From a checkpoint of a small image diffusion model: arch dit.
Rows from block 3 of a small image diffusion model, named by matrix and row number. Rows with one number within an expert belong to one neuron, the router's apart. Each number is 128 + 24 x the weight over its row's rms, rounded and kept within 0 to 255. All counts start at 0. Numbers have three digits each.
After each expert's rows are labels from the 100 images, of 14976 (inputs lightly noised), where the router gives the expert most weight on average: "top examples" is what is common among them; "lies over" is the class under the peak. Only what is clearly more common there than usual is listed. The data: rendered landscapes of hills, water and sky. In brackets: how many of the 100.
# router: slot weights (model.blocks.3.mlp.router.weight, 64x192, trained with AdamW), inputs 64-127
# up: expert up (model.blocks.3.mlp.up, 64x192x192), inputs 64-127
# down: expert down (model.blocks.3.mlp.down, 64x192x192, transposed), outputs 64-127

# expert 12
router.12:094126129115100108122169147130148124133138049109152143131141137148107113156145110118107143127155146136117126073060123150079127121126104097138114143143123068126132119109112134122142134166125093
up.0:092119135128156103137134120194135100144160114135127099095077113140122130078124156097126129147133161110114172138127044149170114147123118127097159105138138103153173143102147168146121142137153128
down.0:172078100099123157126167084151149128117128088129138113128117091087126114141141128153133137103144119124134126158079124166130153169111127129114139104182161159100137086115176131134122162089107110
top examples: overcast (56)
lies over: gentle ground (75)

# expert 33
router.33:107143111100145159132171133090123123122108113133135128130100122125151076121168147144114128101091180094141124151089161167127120127127126118120118138125146092102136128113080099116140105117125111
up.0:126133121125129120117118165165146097129128086096161144137112125182128148088134097165133162044140121143146119128115105140110127136139103105126112105113134120107122190125154137091175124129162151
down.0:133121140136127115141117097115085136126098152165095120127152151158110138083117120102126126117125135138155154137151133121158135121079102112096119164136093092122154120151165107173162123171120152
top examples: night (55); red mesas (35)
lies over: steep ground (40)

# expert 3
router.3:163159123100143099168101136089113136097123189085149149142095066141113145115138149137130105125124163084127069131094131137117117135135127118137124122128128152143147048149098125152117132136149045
up.5:135156180129135162133094182132143126149120131128178092097091159082147111147155156136115154123136165104121141142118138118131131121125118112100149095160097138132093147147086125141120144136091065
down.5:122135132157144125162167156113124112153133143120104126163132127146113090120072153121129157047133127112073123130132126098135099100150107138108113130122152129134120151105112114142131144138084136
top examples: desert dunes (70); night (56)
lies over: gentle ground (80)

# expert 59
router.59:088101112117090143110160150153111144099146119092170128147136145115160102117147122155093144091120135109107101102101148130134110117135084094123085141089116115132131105108145114157160179168152135
up.10:125117137135142131157093149121125129127117138091146131168081136119122102153139164097146153136134128199123130100129138097114146111141135136174118130135143135150086099173136171144128145114143126
down.10:148137163116116117163114160141121129081127135153139088133139107148136115167105126143102148156115128201188122136145110099148114153138101140164115108119116153088116056120119110152149133131109136
top examples: night (80)
lies over: sky (90)

# expert 23
router.23:085145110152146131145135129106122136117132113126114077115121111133099115137085104098176153120093143170125115095121136147135108115147120150095097116090134138134173113111132112143139153175108115
up.5:072097105166118072088134179133145150107105191174158132112139161147167111130120133093119103133155139145161184144114121106130139074117134164142113147131134137112115115161103118126089138135145152
down.5:133155194129109152160131204088133164123117130126164112122107098138166089138129187123103154130115123105146132115164122138111096066105126120138109096107105141106126086122132113122110176167166105
top examples: night (81); high relief (70); dark volcanic rock (46)
lies over: steep ground (68)

# expert 48
router.48:085115154088109112125124153144128125136148094128143121152149108086113138137135107111087145167129158123139119084099128151092144114116144120122107125141130096135126116145138136110122123144131133
up.5:165108153136120114112173100168126123134117114135119099145124134122101136146094103106116128094101104065097147092141130127133145106108100127157154122117165143140114112141125158140152114113133158
down.5:104137110122132142152149104068185125169119137147129128129114120071102117091131152122121139107155165098108143151132132101130162118164138121134134176137114124155129134143148128123133119128120110
top examples: overcast (52); purple alien crags (47)
lies over: sky (100)

# expert 24
router.24:134137107125112138143150134176144146113109133108112124137113127146143131113124190132143130130081146125111138161140155158085126142183164165095170118132139088146115093106115087112109087133161042
up.10:140100133110134132097107129109121107139173110110102082157185130141149132105130192104136131177168099124143145139099082155110137105169146163110129093117151142115134138121131093149133134122120151
down.10:154133171122133125132101072156105134128115109098144126102147123149126145160090081108133136134141132118107150097148110129121143122175102137129096077118122146130143115078147169132126127114085119
top examples: snowy peaks (45)
lies over: snow (40)

# expert 9
router.9:112106111141102097089107145102116145138111137153150139128108122116105056129146076162098129105088142113124134104102109099150104085126093122105103132132130138127136113139119113136137164131089100
up.5:132123108129126128138076093096140125124140183142107126153123125150151162112105124151133127108134185176125105131144080116107132131207144141111112092134114108130110134108141137134069105165151123
down.5:112131135144122129201202148104147139131103106107123112139115139112171126123122101137100157172078117105079093126136114130126112140142132119130137180159120133130126175136150142119104146088220086
top examples: night (89); high relief (75); dark volcanic rock (49)
lies over: steep ground (59)

# expert 16
router.16:160151144120146104162141142174105140148148188126117088119126113151088157176165136167153138112106141122126137125119120123116148141151141113121141147129141117149130129118108155142127117108134086
up.0:130172146140107128142133090185118116103081146144133072101123159134138072118132130124133138145165145125118134106135116113128140127180151151130117113148140131139151088197099123149118123172098091
down.0:129106150124181161148090099155124164069099080130141147099165074175126144145119094144130133184123118157136124154090105090143142132104114173118129127095142133111155155115103114102124111084140166
top examples: clouds (98); noon (67); desert dunes (52)
lies over: sky (86)

# expert 10
router.10:126155159163102127166148099133135108127115115088122144127105105109115133150137101144168115156098110135141164157141133113108116148098160114167141143126109137118115088118110106145123077088091077
up.5:117097109148128126124151080095108080099147139157162124156109088155095123118170164082127105124146093100104129113153137127108140120085130132170124150146154102122098114121123129129133163148156181
down.5:124061119100105084137141117140141101100118144091138141131143134162133143128094112113134149104113138137126119122139094134141133108114107119113143144135128137138091093117120123150175174087140144
top examples: purple alien crags (67); high relief (64); noon (51)
lies over: steep ground (94)

# expert 39
router.39:124135119115091071129120141115147143119112152161135139110129113118140146132189150138121135145165167100111120134107110121094122109117149102106105153112152112141133065112152124135136142126090073
up.0:121189176132175137145159120125155115101163123118110121150151172129092119099113125137130088168134124149146149157130159162165165150134153110110140133161149114141117092108130137110131110111141127
down.0:102122141153160078095138115137141119172117123086134123130125107123068132145139120123120111133110117190121091142135147125149080124134106095126149110152112118113113125149138165138095101123182113
top examples: dark volcanic rock (33)
lies over: water (44)

# expert 18
router.18:111109119132147142104185130140134163140107099121095088127118133147127131137127127124139126072135162104077116108123144144049131099127132122116139118155126083128140117112117103115142073191121135
up.0:136137134143126171119110127148159137099092157109136141116145143115076159137088163134123134167155132147114123097130124165143132128089141129116093145168141150128170083125134133090102127068170121
down.0:088113149102094111112131086136132123098151157136114108156125144156134104116103116134172128149114139136109104132145115161127098161130106146119138131104149138106144132148112125152119138192133114
top examples: sunset (62)
lies over: gentle ground (57)

# expert 29
router.29:110107113114121104126116168148115125133135150103162139159128114118104127107161126132097141113118146047127098114113136111117128117119098098150099136119125088163110096123128165150164171176159177
up.0:147120152131142139162121113102159153101122162122051109121144111125114125097151114131153119110149085145157124156139158169121146099131147113135097118098088095121063134120133157131071094157133137
down.0:096123175181143059145148154162121134131142158115146118130148147138173106124110124174092111125104131173121119103137150148102138155127060113132128102179141102163087157115157155125121080127109133
top examples: sunset (89); fog (62)
lies over: sky (96)

# expert 17
router.17:115140133121147103123095138114108129101107113166118151109113122110134147113191110154095126124178147095088134133117145123147108126108127127139135161145148119119136062148103109136155122134109068
up.5:109129107115120107121107108118133111134144118124114105137133120083158127088138135131119108108128095150136158110131130080122140123091129133137140143114092128113125158141109085094117142097163177
down.5:123103112140099080133094160179138134143153152126135095126149122088204126122136127115153136169102118142079138105102161132062146106152127139132114185141126144130115174114139129116142171115133156
top examples: water (75)
lies over: water (68)

# expert 54
router.54:094132140114118102099091146150105124174148136078161123151107090140101135143128135120112136146079154139163099107110082143153128129128105062145112166136133086154137136106146148137174163121131110
up.5:114144096124124075168118108185117139105137148113134155093110120150144130119162119128130130141120136133122127134088140113119121123120125106157100138126162146165105124122123136147108119143177078
down.5:103122083123100191100128124096117148156127153111100140136089146133143159123123099116119142152148134140127132103126144121111133145134157152172123106116090128118120104145139117128137098164159156
top examples: noon (78); snowy peaks (36)
lies over: sky (100)

# expert 32
router.32:120090087099186147111182109125067153154154142122110132143113150111097129088162158159138123116093139107144119144131171145170147135187145125099126155125112129120097112119154139137131114104155081
up.5:139137165157117118116156109143102134130126136151153146108112138085141154155123118126154145137173093121136129128126122133130086120054164129157132153130116092131125116153109138128135161138162187
down.5:130171157077099136163130100128147100195196157147139137116149149128081139163111175149166159132063154139142132100135143097093088118122142084145092095096136143120112131122126101098125131150094087
top examples: high relief (67); dark volcanic rock (40)
lies over: steep ground (69)